A small image VQ-VAE, trained from scratch: encoder patch size [4, 4].
Rows from block 11 of the encoder of a small image VQ-VAE, named by matrix and row number. Rows with one number within an expert belong to one neuron, the router's apart. Each number is 128 + 32 x the weight over its row's rms, rounded and kept within 0 to 255. All counts start at 0.
After each expert's rows are labels from the 100 images, of 14848, where the router gives the expert most weight on average: "top examples" is what is common among them; "place" is the part of the image that holds the peak. Only what is clearly more common there than usual is listed. The data: drawn small creatures on textured ground. In brackets: how many of the 100, against the usual share in percent.
# router: router (encoder.blocks.11.mlp.router.weight, 8x128), inputs 0-63
# gate: expert gate (encoder.blocks.11.mlp.gate, 8x32x128), inputs 0-63
# up: expert up (encoder.blocks.11.mlp.up, 8x32x128), inputs 0-63
# down: expert down (encoder.blocks.11.mlp.down, 8x128x32, transposed), outputs 0-63

# expert 7
router.7 [107 148 153 169  68 112 126 118 116  85 147  98 108 180 108 194 126 109 108 126 145 102 173 118 166 109 143 140 151 124 143 125  70 115 127 148 169 120 205 156 100  88 139 104 167 118 134 108 114 111 108 126 159 103 149 132 138 166  87 129 128 101 146 115]
gate.0 [173 121 133 168 130  96 120 151 143 107 166 118 120 170 117 109  53 134 132 112 138 120 201 205 117 147 148  90 194 107 147 108 116 134 150 143 124 118 179 106 255 150 127 130 131 131 110 138 129 131 142 131 133 104 109 156 124 112 106 138 125 124 144 111]
up.0 [159 136 155 164  98 149 103 169 129 117 197 143 115 124 133 140 121 146 119 111 137 127 130 168 197  97 165 144 155  93 128  99 113  79 164 124 157 109 168 102 188 145 129 128 135  46 110 178  77 121 113 146 172 104 125 130  81 145  96 150 106 129 101 170]
down.0 [ 99 104 138 120 109 106 128 146 196 123 148 107 198 157 169 108  96 101 135 126  84 121 114 164 160 136 140 125 175 100  94 120 161 101  80  60 114 110 155  90 134 121 154 111 106 151  92 116 132 162 142 106 152  86 130 136 119 111 155 117 127  99 117  89]
gate.1 [123 146 139 120 117 138 136 111 135 106 104  88 107  85 121 165 106  92 106 127 118 140  75 244 141 163 159 131 151 162 136 122 141 128 114 130 131 157 124 139 129  95 115 148 139 142 131 182 167 159 191 115 184 135 153  20 145 119  93  94 207  63 126 142]
up.1 [123  79 105  46 122 152 101 111 109 138 172 177 138 176 105 172 115 163 136 119  70 145 196 113 114 123  99 153 142 164 144 122 125 108 128 147  66 110 120 107 142 133  71 122  77 136 145 104 114 128 129 130 133 128 115 119 110 118 168 124 132 187 193 124]
down.1 [172 184  58  86  51 166 150 144 141 141 116 188  76  76 104 134 132 131 118 138 106  92  78  79  95 110 129 164 139 170 152 133 112 109 159 137  56 164 134 125  62 150 133 124 125  96 100 166 111  94 108 133  46 126 123 103 140 134  95 168 123 148 138 128]
gate.2 [131  71  82 207 157  66 111  73 118 144  81 116 123 131 163 148 111 121 131  98 163 158 110 172 132 109 148  84 126 128 203 111 147 184 116  97 162 111 117 118 216  98 156 128 134  88 159 142 164 131 117 183 150 106 163 108 158 139  92 108 151 152 160 149]
up.2 [117 118  81 155 121  27 111  63 105 143 118 100 102 217 113  97 105 116 120  91 119 134 166 194 138 168 148 162  73 140 119 123 123 156 143 126 110 145  99  93 102 134  80 154 136  96 148 180 187 143 160 133 117 100 119 126 139 121  95 121 213 126 148 156]
down.2 [166 167 146  73 140  61 112 171 138 115 166 150 147 144  83 129 166 158  71 119 102 158 169 103 139  63 135  86 118 132 109 188 106 153 167 171 140 113 106 131 121 195  99 132 152  66 162 106 194 124 157 114 116  92 141 171 154 146 131 163 174 115  93 125]
gate.3 [115 149 147 164  96 113 162 112 157 156  85 127  94  96 164 143 152 111 119 117 156 134  13 165 153 107 141 151 115 139 154  91 120 129 143 152 133 127 135  85  44  83 158 100 168 114  98 139 119 186  96 163 195  96 157 115 118 143 128 175 175 129 114 161]
up.3 [139 138 103  86 134 165 148 162  80 123 145 180 127  29 108 180  91 117 127 129  79 145 126 125 136 165 137 142 110 155 151 110 144 134 117 119 146 133 109 136  62  97 115 118 114 152 126 140 123 165 150 181 153 118 201  38 123  77 120 131 158 142 164 130]
down.3 [104 107 168 118 168 107 109 141  48 149 171  58 133 120 139 142  94 102 171 123 164 144 162  89 147  76 161 137 135 145 123  81 153 129  68 134 152 102 127 110 138 120 117 116 114 130 104  55  79 132  95 162 138 125  92 139 124 127 134  95 132  68 122 114]
top examples: dragonfly (40 vs 8.2); purple (27 vs 8); colour: red (27 vs 8)
place: middle left (51 vs 9.4); top centre (27 vs 9.4)

# expert 0
router.0 [151 135 164 159 126 132 174 138 172 153 136 147 164 155 142 120  57 109 150 105 111 183 115 122 171 129 127 108 104 156 176 139 140 124  97 123  71 138 141 119  85 130 132 108  58 135  81 133 140 163 162 132 108 164  94 220 130  97 176 154 124 118 168 100]
gate.0 [145 160 109 181 161 138  66 133  98 121  77 165 167  41 132 113  87  93 148 130 114 116  98 151 115 149 113 120 136 161 200 153 123 149 110 156  60 122 119 147 202 135 148  58 140 165 153 204 142 142 152 124 158 139 146  83 180 132 123 121 124 127 164 123]
up.0 [124 106  84 113 134  52 144 211 133 153 177  90 121 198 143 173 130  90 117  89  83 133 116  91 121 113 107 110 119  98 129 108  89 122 129 110 157 121 128 129 156 163 120 165 156  90 176 103 130 109 108 117 152 144  99 199 129  99 126 115 129 151 143 108]
down.0 [142 148 121  79  73  82 142 144 222 130 126 183  76  84  76 119 156 187  80 161 114 131 137 141  91  89 105 102 129 126 160 153  92 139 167 151 116 114 155 177 121 141 115 185 119  81 116 138 162 142 125 134  84 122 117 121 103 146 109 153 152 166 191 147]
gate.1 [157 125 176  97 108  72 141 109 170 139 121 153 171 188 165 117  95 124 142 162 131 107  81 178 148 140 151 111 108 145 129  71 131 136 169 151 181  90 174  96  80 142  92 122 127 182  92 166 113 150 118 159  56 104 122 172 107 126 110 139 140 153 137 194]
up.1 [132 138 128  60 128 189 132   8 132 114 113 120 139  82 112  77 173 140 110 115  62 150  97 126 137  74 105 168 141 121 151 125  92 127 126 132 105 133  71 156 137 135 135  60 142 185 151 109 143 106 149 106 140 155 113  94 175 134 125 129 112  89 149 106]
down.1 [123 134 117 188 163 158 109  70  98 143 114 115  65  99 111 146 103  98 161 115 167 134 104 139 142 132  87 139 105 169 132 122 131 142 143 122 134 133  89 156 142 116 127 120 183 153 160 162 126 103  89 133 103 159 129 105 136 163 137 126  79 141 167 175]
gate.2 [135 147 143 119 104  77 139 231 138 127 115 152 126 114 136 154 124 167 129 132 144 113  82 107 129 149 162 153 133 146 119 116 117 149 153 123 120 132 132 154  84 108 157 255 143  62 127 177 162 143 147 112  88 142 149 125 119 132 116 108  87 118 112 106]
up.2 [160 177 127  83 150  99 168 143 187 116  96 188 146  55 171 127  99 128 142 157 135 108  98 116 179 155 150 169 104 133 155 122 119 147 104 103 174 113 149  96 150 103 169 122  80 103  65 134 127 123 110 127 129 112 112 159 117 107 121 131 113 126  98 133]
down.2 [120 172 180 139 133  96 130 153 168 157 123 106 135 149  86 105 177 139  92 143  78 140 180  16 145 113  96 115 120 117 106 173 139 140 190 137 148  73 118 131 143 176 101 163 120  89 136 146 161 131 148  65 100 101 115 145 104 114 120 140 168 135 100 129]
gate.3 [156 130 157 147 101 148 131  93 148 128 110  90 111 165 108 134 150 120 118 113 179 120 159 182 145 134 145 164 118  99 137 144 109  94 145 120 157 130 154 135  21 140 175 101 185  76  95 183 113 127 133 132  85 127 133 126 177 145 105 127 130 114 147 137]
up.3 [128 139 131  93 116  97 128  66 127  86 202 126 171 133 177 155 107 146 108 132 144 120  97 133 114 119 182 103  99 142  73 154 100 131 136 132 120 169 134 106 165 187 133  44 112 144 115 118 164 136 149 115 115 129 111  88 113  96  94 150 111 139 146  90]
down.3 [100  85 113 129 169 100 122 168 154 165 111 140 106 118 138 118 162  86 160 170 184 113 108 129 205 122 149 146 124 146 150 125 116 103 115 135 103 132 102  51  80 115 144 120 189  96 139 127 148  82 145  72 103  63 112 104  62  79  96 113 151 103 127 114]
top examples: large (55 vs 25.6); caterpillar (49 vs 8.4); brown (27 vs 8.3)
place: bottom centre (55 vs 9.4); bottom right (42 vs 14.1)

# expert 6
router.6 [164 116  91 134 152 116 133  84  97 180 112 180  99 106 117 125 180 148 143 112 110 200 138 142 122 111 138 148 208 125  86  88 199 104 103  78 111  90 111 178 157 122 146 131  95 126 163 111 130 146 162  82 156 114  99  44 106 132 205  85 122 194  86 133]
gate.0 [174 199 174  19 161 160 127  69 123 138 192  96 152 142 159 117 165 234 140 166 118 125 132  79 167 165 157 146 160 139 106 140 120 122 157 149  82  90 113 153 119 145 138 125 117 139  68  97 161 165 134  57 176  97 119  83 140 101 117  88  83 125 119 173]
up.0 [122 127 139 113 122 123 145 100 110 103 133  92 137 179 124 144 153 142 150 187 111 168 160 109 111 136 114 115 125 141  96 136 190 138 127 136 143 106 111 154 154 127 100 143 122  73 125  91 150 144 141  93 134  90 156 113 124  95 181 108  88 127 139 156]
down.0 [155 166 134 100 127 129  99 131 117 111 160 118 160 121 112 101 109  89  90  90 171 173 159  93 159  96 112 187 141 117 113  90 160 169  80 109 110 135 134 149  93 163  46 169 157 182 138  55 146 140 153 113 139 135 117 148 133 119 139  97 191 116 162 101]
gate.1 [112 158 139  31 136  74 144 165 142 116 102 140 136 160 128  96 170 119  78 127 115 158 101  84 223 150 149 131 143 116 162  88 139 116 108 111  97  92 156  88 132 112 138 164  96 207 151 132 158 115 168 171 133 119 100  67 115 160 135 132 125 176 128 141]
up.1 [146 149  62 143 133 178 150  75 153 135  97  64 110 189 166 139 122 100 152 115 129 153 201 126  94 160 109 140 124 122 153 166 135 182  48 139 131 111  95 125 126 135 119 195 140 112 133  71 106 151 159  91 132 147 127 116  81 128 114 146 110 109 143  70]
down.1 [ 79 112 119 129 128  98 117 181 169 101 111  89 169 182 151 116 165 100 111 117  90  97 141 122 148 118  95  77 175 157  92 127 120 123 133 120  91 117 164 125 129 122 147 110 119 100 109  78 101  93 126 123 115  64 110 204 111 133 105 124 149 123  69 116]
gate.2 [107 109 116 192 103 194 112 163 112 141 109 114 104  96 125 109 173 117 156 122 158 129  56 122 136 150 154 138 128 144 141  70 130 113 105 105 160 113 123 114 129  82 130 106 162 125  71 172 117 131  99 150 134 125 109 126 126 146 124  53  74 126 175 157]
up.2 [151 202 108  83 127  38 103 150 151  92  86 124 120 122 117 141  70 136 125 156  71 127 178 210 150 186 102 117 160  98 137 101 113 144 169  94 105 104 136  92 170 159  83 105 101 120 175 196 138 136 136 143 132 114 125 134 123 140 125 143 172 131 141 150]
down.2 [157 134 119  79 146  72 121 173 130 144 140 107 180 123 149 110 150 166 117  85 156 146 176  66 206  71 160  90 127 140 109 138 156 144 112 167 125 127 181 144 107 161  44 113 103  97 103 107 176 157 145 112 159 141  99 130 132  87 114 126 186 160 102  95]
gate.3 [124 170 135  89 107 120 153 112 123 104 133 110 118  93 129 159  95 142 121 159 151 133 154 193 103 120 125 165 138 149 129 142 139 135 142 141  94 133 135 114 166 185 111 155 155 123 141 126 100 118 147 132 114 123 106 161 113 137 117 205 233 118 171 129]
up.3 [134  69 128 167 144 143  93 144 120 109 118 141 148 198 172 117 132 121 114  86 136  95  72  55 140 145 119 131 102 114 119 130 120 100 129 141 168 165 108 148  89  81 152  90 130 127  92  88 171 138 115 138 151 138 127 124 159 120 121  93  45 106  62 123]
down.3 [138 150 185 126 152  95 108 170 109 129 136  92 140 168 122 147 205 102 151  86 127 149 161  31 144  36 146 150 174 149 125 106 172 125  95 147 107 114 124  93  90 137 113 119 161  87 146  86 144 107 149 138 157 102  76 136 152  94 126  82 170 139 103 129]
top examples: brown (26 vs 8.3)
place: top centre (82 vs 9.4)

# expert 4
router.4 [109 127 121  63  77  92 195 132 168 155 179 143 118 155 126 168 132  72 132 186  89 103 110 125 161 136 145 120 138  83 116  99 190 120 139 117  75 140 112 143  99 123 154 151  74  82  99 147 169 142  41 154 139  96 123 144  94  79 143 131 148 120 120 113]
gate.0 [123 142 152 118 110 102 140 108  99 174 198 123 103 120 138 124 131  91 152 135 112 147  54 186 137 132 171 129 115 142 126 109 131 134 118 173 107 126  98 102 195 162 116 104 127 178 103  98 138 202 152 113 138 115 135 109 137  84 118 117 176 118  95 162]
up.0 [130 121  97 129 131  88 140 117 132 139 159 148 107  71 143  89 173 129 122 111  86 119  70 241 112  93 114 174 103 132 184 127  91  80 150 148  84 114 104 121 182 111 100 129 137 143 131 137 155 139 145 149 121 138 133  85 155 120 132 134 168 109 111 174]
down.0 [ 80  61 143 167 186 144 111  85 106 109 116 115 187 153 132  80  84 102 123 135 117 165 113 159 167 170 124 161 177 102 104 106 141 116  66  94 183 112 115 107 167  76 115 120 119 159 149  79 135 121 139 133 188 141 127 161 154 118 171  91  86  90 109 141]
gate.1 [153 138 133 129 121 129 127 200 154  98 130 133 131 130 123 143  57 202 144 115 158 150 150 195 118 118 127 115 123 157 101 116 161 138 102  93 159 131 123 147  92 149 109 172 104 198  94 155 173 158 152 124 130 143 133 202 133  89 143 113 166 112  81 116]
up.1 [145 102  89 136  98 122 153  87 101 181 118 158 143 158  81 159 144 132 122 146  95  95 123  89 101 134 112 108 144 130 147 127 113  73 130 137  66 100 137 140 101  90 105 120 143  77 124 150 123 139 119 101 176 170 115  90 125 156 181 131 119 193 176 155]
down.1 [134 151 118 219 131 161  93 139  91 159 105 156 100 114 132 117 118 127 183 154 161 110 115 154 100 149 126 122 123 112 182 177 157  78 163 142 132 125 137 127 154 131 167 120 133 200 178 126 109 131  76 179 112 174 115  69 162 157 111 100 172  97 121 129]
gate.2 [113  92 152 172 142  79 129 172 166  85 100 202  75 163 162 118 153 137 137 123 122 103 133 181 143 196 157 152 111  76 113  94 152  85 174 135 145 106 138  80 128 102 139 175 133  85 107 152 114 110 102 141 153  94 120 133 101  98 117  93 144 152 126 175]
up.2 [105  96 143 186 112 114 154 166 166  92 105 162 132 171 119  79 133 144 151 138 141 110 178 202 163 182 162 165 108  70 120  90 138 118 169 116 157 124 166 104 116  82 111 172 141  60 108 141 102 104  79 152 133  91 142 141  96  93  94 121 139 156 108 150]
down.2 [123 188  88  68 146 116 107 215 158 159 146 157 175 130 152 153 161 148 114 109 142 103 136  90 128  98 154 106 126 147 159 135 104 116 146 137  77 133 170  85  84 143 139 131  96  47 111 136 139 120 132  91  66  98 100 103 124 113  96 145 147 127 119 119]
gate.3 [118  72 117 142  89 117 132 173 171 126  84  77 128 132 175 163 148  85 129 189 145 103 154 137  98   4 136 177 108 188 140  98 136 160  89 102 146 119 141 146 175 121 147 158  98  83 105 101 108 152 125 155 139 108 101 146  85 136 116 108 195 138  95 135]
up.3 [140 125 135 118  93 132  77 126 122 110 149 134 157 154 128  86  99 118 103 110 140 120 118  71 172 186 113  90 131 101 152 147 129 125 168 109 116  95 132 106 114 129 177 121 144 198 138 114 134 103 153  97 173 101 147 126 130  99  79 119  60 164 131  57]
down.3 [163 150 189 116 176  95 101  89  95 164 112  92 162 144 147  80 152  85 154 115 170 157 157  93 150  91 116  36 135 174 176 153 152  98  91 176 166 158 128 129 118 131 113  90 159 149 131 102 134 122  90 114 139  88 117 161 125 135 138  70 155 113 149 128]
top examples: pink (76 vs 8.3); large (72 vs 25.6); butterfly (52 vs 8.1)
place: centre (62 vs 6.2)

# expert 1
router.1 [170 150 137 149 173 143  78 153  62  55 184 148 124 140 132 112 101 206 142  72 196 159  91 111 130 123 157 133 114 151 141 121  60 119 133 154  97 138 157  98 113 134 138 166 178 109 102  98 109 137 172 153 134 100 129 104 141 114 143 151  80  51 140 142]
gate.0 [165  87 103 125 166 153 123 135 113  83 102  97 144  77 125  85  86 165 151 107 156 190 207 118 124 133 107 115 127 121 138  81 140 121  85 109  77 187 136 150  77 174 147  91 123  21 168 170 137 123 136 126  99 214 149 160 152  95 145  97 120  89 133  89]
up.0 [132 123 121  56 140 154 126 112 146 125  89 191 134  74 130 114 138 132 119 130 118 119 119 105 185  74 151 172 111 147 156 109 100 141 141 148 128 124 123 121 107  91 176 143 164 122 106 128  77 215 108 156 104 100  91 105 131 120  88 138 172 136 159 202]
down.0 [ 87 111 134 181 146 132 107  84 169 105 123 109 173 160 174  96  70 115 146 129  91 145  90 208 127 163 161 119 168  89 128  84 157  81  90  82 164  96 108  85 135  62 170 126 122 173 124 133  90 151 134 116 149 148 166 139 136 132 178 119  82 120 123 123]
gate.1 [138 135 115 180 156 150  86 204 126  93 137 100 144 126 136  99 102 171 139  94 122 143 152 146 101 103 161  79 102 126 136 170 108 119 146 123 109 125 134 123 197 150 118 182 172 106 108 140 168  83 175 107 150 153 104 106 142  86 209 126  42 112 112 148]
up.1 [142 189 113 197 146 107 122 134  99 117 118  89 140 188 108 145 102 124 134 112 111 173  52  54 105 203 147  95 112 105 132 139 140  97  96  89 103 133 144 119 100 151 109 156 111 114 156 138 171  81 183 126 155 106  67 103 150  94 161 146  49 112 147  70]
down.1 [181 165 141  56  87 128 121 137 118 134 115 143 104 129  96 147 138 152 133 141 138  87 129  82 115  69 134  95  94 145 162 144 133 163 124 149  96 142 157 121 120 187 144 122 168  91 112 160 128  98 154 116  97 135 125 122 146 113  74 130 225 151 153 125]
gate.2 [156 148 132 152 150  62 126 133 144 118 121 104 120 140 136  32 130  87 165 107 176 152 133 183 140 108 137 155 152 106  90 132 124 150 128 117  99 159 134 117 112 128 131 103 109  93 180 168 130  95 141 148 142 142 120 154 168 128 139 134 178  95 101 134]
up.2 [137 140 132 110 110  84 134 153  97 129 130 127 126 193  98 130 125 101 108 121 163 130 176 135 157 155 102 254 125 107 125 147 103  62 136 118 147 112 108 118  94 115 131 154 162 103 126  95 141 161 117 136 106 181 122 124 167 162  57 121 132 114 150 128]
down.2 [112  76 137 133 130  80  94 153 169  93  97 128 193 134 140 119  99 151  77 124  83 146 112 163 136 163 145 110 165  98 103 132 136  98 126 104 161 103 139  93 163 145 149 132 103 134 121 122 129 136 163 109 159 105  99 142 116 107 144 132 102 112 132 136]
gate.3 [134 167 141  37 140 111 141 171 136 140 118 180 129  84 137 116 129 135 113 103 114 113  53 102 157 198 144  68 153  47 117 125 126 189 123 105 120  71 209 146 184 124 140 132 114 174 110 131  99 135 132 132 161 149 149 120 161 188 213 145 116 129 135 102]
up.3 [119 120 126 192 110  88 178 138 129 156 153 102 160 182 106 191 118  93 101 157 140 154 190 188  98 101  91 177 116 183 119 170 173  42 115 134 130 159 102 113 122 130 113 152  91 104 122 101 138 115 120 100 122 130 106 193  69 102 129 121 183 151 158 139]
down.3 [117 134 138 173 114 100  76 152 206 101 121 111 162 141 107 124 144 169 107 135  58 160 153 113 125 140 142  70 145  95 111 176 119 142 137 169 157 126 108 162 144 164  85 146 105 103  98  87 188 153 143  92 123 122 137 122 139 126 149 125 126 107 106 194]
top examples: butterfly (89 vs 8.1); large (89 vs 25.6); blue (29 vs 8.6)
place: centre (67 vs 6.2); middle right (32 vs 9.4)

# expert 5
router.5 [110 120 105 103 111 127 112 120 148 197  78 107  99  90 121 110 179 139 143 145  66  87  96  98  89 135 162 169 150 180 132 110  77  96 138 136  45 138 113 153 151 145 159 102 184  98  91 173 118 122 141 163 144 117 166 213 123  99 142 141 110  52  94 139]
gate.0 [106 135 128 125 174 107  95 178 142 199 139  60 152 197 160 104 154 105 163 156 152 154 136  93  97 201 119 102  77 142  73 147 178 147 110 138 109 138 141 142 122 255 108 164 139 104 123 128 138 106 147 127 128 125 157 151 140 124 180 130 111 112 132 125]
up.0 [132 170 156 118  78 238 157 113 183 125  90 148 147 166  87 143 108 133 106 119 126 129 151 127 148  62  92 168 147 107 147 104  92 127 143 115 125 127 126 181  56  58 142 144 138 137 130  95 106 154 134 134 105 132  88  90  64 140  95  96 120 198 151 116]
down.0 [105  90 116 164 159 161 147 130 130 161 148  78 156 151 183  93  81  70 193 110 118 117 114 159 133 161 141 156 176  90 122 125 186  70  89 105 151 138 144  91 135  45 139 103 153 181  98 118  96 137 137 104 144 132 172 141 190 106 130  90  73 103 146  86]
gate.1 [124 132 167 107  86 145 190 120 176  98 100 145 111  96 132 122 167 103 134 193  84 125 159 132 178 102 165 137 121 145 122 127 122 116 157 155  80  73 154 142  64 180 134 124 151 139 103 144 131 165 171  51 147  82 139  68 125  91 119 130 146 136 129 176]
up.1 [111 143 142 145 118  68 159  97 151 165 124  99 129 197 133  62 149 145 137 171 150 118 229 136  93 104 143 135 133 102  83 150 136 109 142 135 131 109 111 165  43 143 143 178 151  84 131 102 128 165  92 112 116 128 131 153 118 128 141  98 148 150 128 113]
down.1 [164 187 129  65  81 109 159 194 172 125 109 175 109 105  95 148 178 178  74 112 127 109 132  77  82 136 144  88 102 108 121 132 101 154 158 151 107  96 124 116 130 165 104 150  97 101  84 120 169 133 118  98  83  76 101 126 114 156  96 178 170 169 128 113]
gate.2 [142 113 145  95 108 110 116 147 119 102 160 141 181 150 118 138 106  99 141 122 142 160 125 129 146 100  70 142 120  81 192 210 106 157 121 126 144 138 160 170 139 133 131 179  77 156 173  46 105 109 116  91 132 127  74 132 150 183  83 142 108 156 197  66]
up.2 [ 93 137 130 225 110 150 164 141 142 109 123 115 107 152  92 159 129  69 160 173 145 162 182 116 105 131 109  55 158 130 106 107 126 143 104 145 211 153 169 118 122  90 145  96 164 124 127 111 144 163 126 157 106  91 142 166  74  87 126 140 110 113 126 113]
down.2 [167 149 145 188 162 138 123 104 142 142 106 118 105 183 112 145 158 156 120 133 146 139 150 132 157  96  49 204 107 143 124 128 107 141 114 180 165 140  66 159 208 151 119 104 156 145 132  68 129 117 151 144 157 142  80 153 178 145 172 121 156 125 116 156]
gate.3 [114 137 137 161 138 123 142 136 137 111 103 109 111 116 156  99 155 154 143 159 113 101 124 219 133 105 154 178  99 154 160  91 181 111  88 142 135 114 142 183 178 170 139 106 151 154 129 103 120 147 172 111 145  63 175  98 135 169 125 110 197 155  80 172]
up.3 [120  91 132  93 126  76 122  77 140  46 145 138 133  94 140 123 112 105 128 115 121 123  59 138 133 153 136  99 126 127 133  76 140 125 118 122 144 156 127 128 114 113 117  73 128 186 128 136 120  96 112  91 125 136 100 126 111 148 106 132 156  99 114 130]
down.3 [ 88 100  97 170 122 160 152  52  76 161 133  86 136 115 133 141  78 107 135 139 144 124 100 138 106 164 104 169 154 111 137 118 172  90 114  59 109 148 103 110  93  87 163 118 130 175 145 162  75 116  62 148 143 157 138 126 141  76 132 118  68 125 148 140]
top examples: yellow (52 vs 8.5)
place: top centre (84 vs 9.4)

# expert 3
router.3 [ 86  88 109 149 107 139 161 148 153 173 132 105 158 128 112 122 124  67 116 204  85  99 184 120 104 126 108 159 105 131 139 183 163 171 151 129 112 183 124 129 129 133 116 116 164 146 206 140 188  87 106 118  99 237 153 166 104 177 104 139 167 159 187 120]
gate.0 [106 167 205 141 125 148 135 144 164 136 107 107 131 106 124 127 103 129  83  94 144 101 149 201 212 156 169 147  84 106  68  82 105 155 169 129 123 105 172  80 137 115 126 113 104 136 110 197  87 116  94 175 119 185 140  96 127 192 107 112 167 126 141 135]
up.0 [138 120 131 182  97  43 128 220 120 149 189  91 126 212  94 188 151 106 138 130 187 146  72 104 134 154 123 100 117 145 137 158 113  93 147 126 126 132 147 124  85  81 132 205 108  54 118 134 136 110 116 150 125 105 153 143 134 144 127 146 107 150 148 154]
down.0 [148 135 148  85  93  46 116 224 157 105  87 171 166 124 130 136 155 146  87 106 111 153 177 123 153 110 113  76 186 137 146 152  92 120 167 154 120  94 175 146 167 178 121 123 113  82  99 109 130 147 162 104 130 122 116 142 125 131  97 152 157 149 111 108]
gate.1 [142 103 121 165 153 186 142  77  81 103  52 167 125  42 145 118  83 136 142 140 129 143 207 175 118 133 141 158  99 157 157 136 132 159 137 157  80 138 104 127 177 116 124  57 142 113 160 166 147 116 170 135 128 127 131  49 135 100 111 125 151  73 115 171]
up.1 [130  98 133 167 112 211 155  40 134 112  61 152 150  33 147 125 131 107 117 196 136 100 157 155 165 160 123 167  92 145 145 120 160 144 141 138 116 148  90 103 176 101 102  97 138 100 154 141 134 121 117 155 119 159 154  75 162 151  97 150 143 104 148 149]
down.1 [ 65 105 144 164 118 146  97 112 102 142 169  87 174 150 161  91  99  52 165 109 150 154 113 150 185 129 144 124 162 112 110  95 137 112  86 121 154  90 154 129 139 115 131 132 150 156 133 103  79 143 142 151 191 134 144 125 134  76 173 101  79  58 130 142]
gate.2 [128 174  92  98 191  45 133 104  97 115 189  92 143  67 164 117 141 113 169 160 128 177 114 127  63 165 132  71 139 116 102 174 167 139 125 116 134 154 135 110 153 117 108  75 139 162 180 219 164 132 154 117 104 127 143  95 146 159 141 118 130 112 137  71]
up.2 [ 98 139 103 141 140 125 140 128 139 119 146 132 155 101 148 138 164 134 135 162 164 150 152 130  74 178 168  84 115 106  77 137 153 155 110 128 126 134 149 102 109  67 131 115 108 180 174 141 152 130 131 157 117 116 124 108  65 129 158 117 144 108 113 109]
down.2 [114  88 137 176 155 127 144 116  75 147 123 104 112 164 133 119 167 141 139 100 133 176 179 139 156 221  87 143 131 156 101 139 170 112  80 162 187  89  97 137 193 135 100 117 165 186 156 116 119 157 116 124 158 160 123 134 125 141 156 110  87 131  86 175]
gate.3 [109 166 103 184 186 151  93 157 134 110 137  88 120 120 123 113 132 137  99  47 168 134 169 167 130  91 127 100 152 116  84  88 142 152 147 114 157 110 122  67  79 162  95 140 129 159 165 255 135 142 114 111 143 139 169 168 113 145 124  66 135 148 130 116]
up.3 [125 125 125 105 123 169 130 152 181 149 125 168 121  21 136 102 103 175 112 148 144 107 124 158  98 121 114 114 158 101 114 187 120  94 136 167 140 128 224 144 142 151 126 120 130 186  77 107 118 122  99 131 132  85 103 128 124 148 130 112 166 140 138 109]
down.3 [123 117 102 136 144 189 158  79 132 132 118 143 147 118 130 162  78  70 137 142 126  85  92 177 108 167 155 159 166 133 136  82 156 102 100 119 100 136 138  73 110  95 202 120 133 214 123 154  53 138  96 162 133 117 131  97 144  85 129 108  64 121 141 102]
top examples: black (33 vs 8.4); fish (26 vs 8.4)
place: bottom left (63 vs 14.1); bottom right (36 vs 14.1)